Weights of a small contrastive audio-text model: 39062 training examples.
Rows from block 6 of the audio encoder of a small contrastive audio-text model, named by matrix and row number. Rows with one number belong to one neuron. Each number is 128 + 32 x the weight over its row's rms, rounded and kept within 0 to 255. All counts start at 0. Numbers have three digits each.
After each neuron's rows are labels from the 100 clips, of 14976, where the neuron reaches its highest value: "responds to" is what is common among them. Only what is clearly more common there than usual is listed. The data: simulated sounds of rotating machines with and without faults.
# fc1: MLP up (encoder.blocks.6.mlp.fc1.weight, 768x192), inputs 64-127
# fc2: MLP down (encoder.blocks.6.mlp.fc2.weight, 192x768, transposed), outputs 64-127

fc1.555:113095137110127120088084130117102153087131117103143086055118151084119137150174122133136080102121211180095100170143116095140076109143153169164106144136125213116137129168165113116164138172107138
fc2.555:115143128117040129141100133147136050092121113123145133117074100135069143105093083136084113123116153132170161107124108160145121127068125098104127130117128159106121238087117127128089132108166213
responds to: gearbox; speed: slow; muffled (low-pass)

fc1.564:112048086122119100155113144080156140116155102064137165137165180074120150175114157115120118115124159172154139107168156121148089120115126151145109159174171085095143115188133209142063157166059130
fc2.564:123078131118070144131106118135136056116127097106119192135132116136143140120082087110139121107142149111150172155154121125085122131098136037101121118128121150183143191089133142123183145139119127
responds to: gearbox; muffled (low-pass)

fc1.655:096031066164073104087135067090118107111109067102085122080149134098134078141134098149135146153094130123152155141086114166150138173119107115152150134074126088101069165135115126153157169071175144
fc2.655:155124107102041100131121134134120055111130132097132100128137124140063123097122125113038154118119140170168125149114111128213185118105142079129122089104109131159135173130138143127140118065113173
responds to: compressor; speed: medium; thin (high-pass)

fc1.466:122165178150111105079095141143106133122145115012106085089109104113133137119106090104134171151115132081134136039113135106145122147151148120132135118179137157188117170143141148127072213102120088
fc2.466:139124114127063191158108130116129085143173136134137073138062087162101092148223090131049134146137132198099164150111111130191202176110131129113134078090111147132158155077111149119146101109156174
responds to: speed change: steady; gearbox; thin (high-pass)

fc1.470:083115074066110130105097132118099096140123049098126109140115067110076071105106145106169082144117099148093151125126163162158141120126103138150117157067146116125099133142140173140099154118164096
fc2.470:116103096147046168134102159150137163113157113172139102146086111121112082103210067146094098124117152158177144093159127097214128105063102095129127093159118142157045176088116140146183087067159157
responds to: speed: slow; conveyor; compressor

fc1.765:113048102151107172085145104126096122075147130115162141051160118135084139139092184124142096131080120151132130127095125136178136169124120177125125172124121118126091115155089226126157173088153097
fc2.765:136146140110138131118097131138123089135126125059133028127083113120087129135129109200168079122155136083142095131123100116132114121155122144099132133161136138180171189080136104136087141188111077
responds to: gearbox; muffled (low-pass)

fc1.165:095162130101133100137148098123110135099110128136101182129069103187117079134140126143138115077136153175118115141119160144125116103102164094168164070130186138095144178133139154126169141130149151
fc2.165:087095136157088142109152130123158081054148083119182113116116144129113152119078173095146159188165151132114168124142174140119129127107129151153151165088080106090195100104127095110115118115179225
responds to: quiet level; gearbox; thin (high-pass)

fc1.256:069134123111122123159188104132137127160131113138147115167150143120118090102166159143102136137161110133137080163182121149143164150120094150159111185162096215153130123101108125125133128117136079
fc2.256:181185148152028132106128120131109072110102110099145105126159122127107124157101124136118131115090131033240179140144117119112154151104129117127127046102142108067165246128140120144114135134142120
responds to: speed: slow; compressor

fc1.489:081107151123097113122088145110120122082080077070109120104149096105134131091191114145112087115165172108165208103071128142173127211154136151146120145105164129159107184117120145108117160119111146
fc2.489:117130125079143097141097122129133170116123143099135128127098127123099158147167155135041119115136147082135117082136066138168168083127135094155135127200093137189066058087152183139123138147081153
responds to: speed change: steady; compressor

fc1.208:128101123091150139063085155059108114137140065099117159112186165161105096127150145157108158132115144153113149168153124118128075144113155116168173154082070137169085182173120156114167180114153128
fc2.208:129115123124048125134112128143136081108137121123132187117115105135124115128128122154061140124120127131177126144137072127131129133201131110124120095090120112080152180118118154122126143079129153
responds to: gearbox; speed: fast; thin (high-pass)

fc1.57:122121140075063127129166128154090110084120105118100122124057097123130144129113133089138136072123138178154147083203092158093104111140130133171127134094136156052134136159119132086115121155105151
fc2.57:124096145129143191140140129140165163131129128150130096123009134134128142139141136117131166101103161098138156158126207082072090156097140108131108109094122069111122170086101144131139144213145156
responds to: reverberation; text has "room"; electric motor

fc1.91:097082121114101119117168123138110075118141065115087125120111089088113083117151117143115165110058179186128162149105065182109146115120141151161144155118112147080184163196099091092145171141152120
fc2.91:131087141104016143140120126147122042113133126120133150126075110133091129129133130162056131124117140129188137136122122138174154141040137115120121087057113136124101217135114132133114135106156178
responds to: compressor; air leak; text has "thin"

fc1.240:132093172103132135125132187152092171078118148108159102124146130152113139049087099125142169107154112134159158073164143166067073091169062125149151177126169129097073129126089141153139081120128113
fc2.240:146119130114044183132119114138130134136136126122121116125101128119142111108141165120111127135111132155175169157119147138099110141000118110130100087123111116079132213018140132130130120102130182
responds to: reverberation; text has "room"; text has "reverberant"; grinding

fc1.496:116099113132111089043117109105143110136081093116159181099114124065106097148124043145081088149150101161159155119090132151149128117147086085141128068175175130138113198120129110161176171122076126
fc2.496:128101134156125092119108094129081121102128161140122154107042114151123154109142143101110106150108112168124061131136188139101100127061125093148127125063134154205117068083132087109132111080147153
responds to: reverberation; text has "room"; text has "reverberant"; speed: slow

fc1.720:095140152152074140124109108129123065147139081132164104116184167130065160084105124078108168142161121099196118149181140129099164109124130158173145157162069137145068110100135125080128106097073149
fc2.720:112186137093186144120147125112147138116118144169144182109155129155134106139184115174175133115148117108076170129103178125128101121182131132134146047050127138073087193207063131136050126121143129
responds to: compressor; speed: slow

fc1.89:074133106087065145161065124106162124135129113131123083105097091150119153153097179068115108158125192159086140081047170180139054098117114093118173102099151101088148125153102118099107108135141243
fc2.89:098098120109142159114169156142134164089129132090130176117163128140094096149182114170084101118140122171085205121126165125122093090039153135119125160083137127058127184037122124123083145116177102
responds to: thin (high-pass); air leak; machine: gearbox

fc1.407:124090104120078141067097102191113132153100107115088133149125121137152122165109123110103111126084154134103144097175083057146072129106118122162178166132144150142069172141077194108123181108106142
fc2.407:123096111109027134136107122143122035108137120115127116123074119134065122126122116149085135108115142153171143132123097138168164133087141096108117100078114141133148247108131142115129131117138162
responds to: thin (high-pass); conveyor

fc1.525:113135078143132107113130136126139113136088096082109121113105127101121170126113101127163120110097158199112126085103134162137096139193119172158151147177206137135154176148099139162126202155105134
fc2.525:111143123139095228151136120140140219124172126176110154126117131126115133124127196130127120141127141050135183147132040130124111111088123089100112079150095115160116181118053118122111114115125100
responds to: speed: slow; piston engine

fc1.305:073095108144125157145082129100118168126157114122143138073144148088093156147164139156105135146149163130160205158095163172147109201075098187098142135136140067106103136151048122093096145100144109
fc2.305:155156146121111136093092137128163152159111098145145199139149171093135131156133125115076103132136142193172153101134124102121099195094118086126144049167130117178071131079126097131181111214110000
responds to: reverberation; text has "room"; text has "reverberant"; pump

fc1.141:115116124062166140132126186134129093084153102149151070110150113152111128142160132152134141136142134114046168081131200126142039088117102129144085135159182146126149158215120162105071138065169105
fc2.141:115206132123176124100111148133146129159119133073142190134164127128138129104096164121091155121131127205105159123132141134114141120153132116128147088126117140047113147117096130098096138141116150
responds to: gearbox; speed: fast

fc1.149:072128140064124127098123159129094111117136078063104132045136132109104082131102149107101121123066135187138157160140143170151060119127126116127189207119155106108147187172136177135109179126113176
fc2.149:134095129115057119135138115153125045103131120108133118117110123130068142117115135094107138123100136097161107136136056139107175153077138102120129131058115136139138203111109134096131119114119169
responds to: thin (high-pass); conveyor; air leak

fc1.367:174032136128134193101074166152108104092133059131158172082147144165081155169151105203075107125145148128116180122149123175115112143097102125149132120177132118146123165137098116076104163111166082
fc2.367:120110129104100163133093128140121141156145150211125096121094130136104100136141088119067136129112147185185204172115083121154139154127126123096137093189137124154083196089112147120164110169123100
responds to: reverberation; text has "room"; speed: medium; compressor

fc1.170:080145107150114125137086173152095050109148154122054157138142144152121119120152096133135080139086110104195181083131133128163100125128152142148163124173088192143153105197126143159142139149165164
fc2.170:147069132111084072124110126144118079111097135108124107121046120125108141129124110116094146121119144128199123126136120126161173140099137121109124114100117140159100205088142134128099134139096181
responds to: compressor

fc1.255:097083137125086111132101102082056096129069079079080111142152090119068086139142092138104100077119141120130112153128147152138117150111142150150098167110102184155126175177125153167104195101155175
fc2.255:132122137091008145135118125137111056106128118123132114115088110133098137141123125158110104131118140151144145122136088126131141137102128104120123095049124132117153192125128138120117127104148191
responds to: compressor; state: faulty; air leak

fc1.511:110120109096115115096149080100165168135079130108102075042090111107127131054064136078199123147091161110153124101124097085159124156155144190092200112135135120137132206143098121105111135142159207
fc2.511:137102112116050153132138140127115053109138124114125142116045120132097133131133142124093144133109130169139125128120092123148159138149125116121115042122128113118120220068108107126111123139093143
responds to: thin (high-pass); air leak; machine: gearbox

fc1.179:086069116114138133093092164105121149143110098119151143080144129125084159157154132190108149139133141144152186157094167202156115172077107148135204132131141111114106163113090126111084133132129103
fc2.179:141174147111086131105089152133148129165113107148140193151167167099139148149136120121092121123134120199181124138102090113121100188103122134108145070172120122146082139107106109114151097244108000
responds to: reverberation; text has "room"; text has "reverberant"; thin (high-pass)

fc1.356:093123106119108085090107108101118132138154117140112101057119120153048133110130152084143169054055174143094127088128175175065071064061128135087145112142140158140079165140127163122096129111110144
fc2.356:127104130121182137137134130129122095117122125116126234129111143128160126114126155116058141135124130217084122134143096113070145133078125142127118126083123129084126192020148112128159135122147114
responds to: gearbox; turbine

fc1.234:117124112116142128110101086111147138111142059111097146057133170148120126091110150150078158175139181137124143130067124144161161163089146154157123137125142164149090131130091104118052156131119183
fc2.234:074066126126150159139106149135162056140179144095141124137172132133025118132096135123106112167119128076117138095139054120201157132121132158125119086185103143133129162138171141140132116099080077
responds to: thin (high-pass); turbine

fc1.60:080089073132113126111089098106108161098133060111092141144170139130072125119115134128151100103090180060168150161110100153149058119108121163164148169104102107158120158121040198111124178119099148
fc2.60:138098136115095134145154124139136076107143133068141122125075122138070124111148183162105182139116137118144062130122116119128157159066128139113116083033108126115113210104125172103100125149077173
responds to: compressor; text has "speed"; speed: medium

fc1.726:116120136115119150134205107089086111131172082108120061111187158053089102158080121109125130145124101123117170148138169111169118111105129098130152167148172094145110146174085169168108168108101187
fc2.726:122117122104087120140109125144128039102133119111143074110051112139031135133152123112133114121114153138159149137155032144123151135115135109152121144074105142188174188146147154137118133063150162
responds to: speed: slow; compressor; piston engine

fc1.733:108121079091098114150060128088120105093110049134116187077113120109065056148170115092092127106119181176111144092130160159102099096094140065152141097157095168100185116153156125158151152125175146
fc2.733:116146136120079161149124129147149087111137119109132113120094120136082141118093085142043125127125137133175137116135126126149128121083118113099129080103126132100112219108115125127101122099165193
responds to: gearbox; speed: fast; clipping; text has "clipped"

fc1.8:142086142081121152139182136107083084170078119143116177109154130143116138100126095151119141099139135157096178118114131134094056168078127096109101143094159111083131205247135127128170142055087119
fc2.8:133081135091042121139122120136111019118121121085129082124086121129087136128171107148138125120122136108170106126136117125177149143099134118116124075029128132125168195115124121125145126131156171
responds to: quiet level; gearbox; thin (high-pass)

fc1.734:108122137102114117115128143080135149119121083185094110064090154160104126105116130099081118175118134135134144108084112139134144124081159146134123127123091148128108094102100124086078095134115140
fc2.734:110111114077071167121120118144122067136130165124131117124101140131070109146105101147130121120159136116128166117081080136130116019120137086135153142146119123186171179105139110120121123128135136
responds to: thin (high-pass); gearbox

fc1.227:043135105095133123106131106155141091146020109093116130123120086084139076128182099091162121159134104075131166106120133142101146078133104088186170151081160127118146198108109101075148132128165136
fc2.227:141140131116027149134122127134136032097120110083145113113093118144071131111119118170093139132127147164173142155157113132131155161039136099125122100074118150141128200106115130112143125147129167
responds to: speed change: steady; text has "speed"; speed: medium; turbine

fc1.303:092116109132088113133117119088134096114119076200062108070156111157097161127132102135130113075154099129107113064106153166118179145161107118136182110147133127077115158160163168122093178131157151
fc2.303:129038157134081169137134119132136066117117143086135136136088112134126112130136131103080153132130134045183108143111037124179137127167119110102130157075124108110105225111134127133174123117082143
responds to: thin (high-pass); pump

fc1.21:174156149050122144127118161131093097153130091128067113106136111153123118141100128060112135153095120147124157173138148152126093154107124129174153091188153064154022165171173189139095165105096123
fc2.21:106128114147094132164143143133125099123156118185123044109097115129078102138135115121158130128122130000121120145122093146116161141121126114080129114081128121092186197136130132122122130090144216
responds to: quiet level; conveyor; rattle

fc1.677:109068131139096160096111124126101134105137109130142164110102118108130092145158141185102116173119103184102125129147065160202052210111070130131177111145156189092110180202072143115132203117125136
fc2.677:166161123121106115123114162131121093151109140140127163121156112137074092132140112149077119117138126122215117179139036136163141155144134118097128085163123153133094196165122167127139099222064111
responds to: reverberation; text has "room"; text has "reverberant"; muffled (low-pass)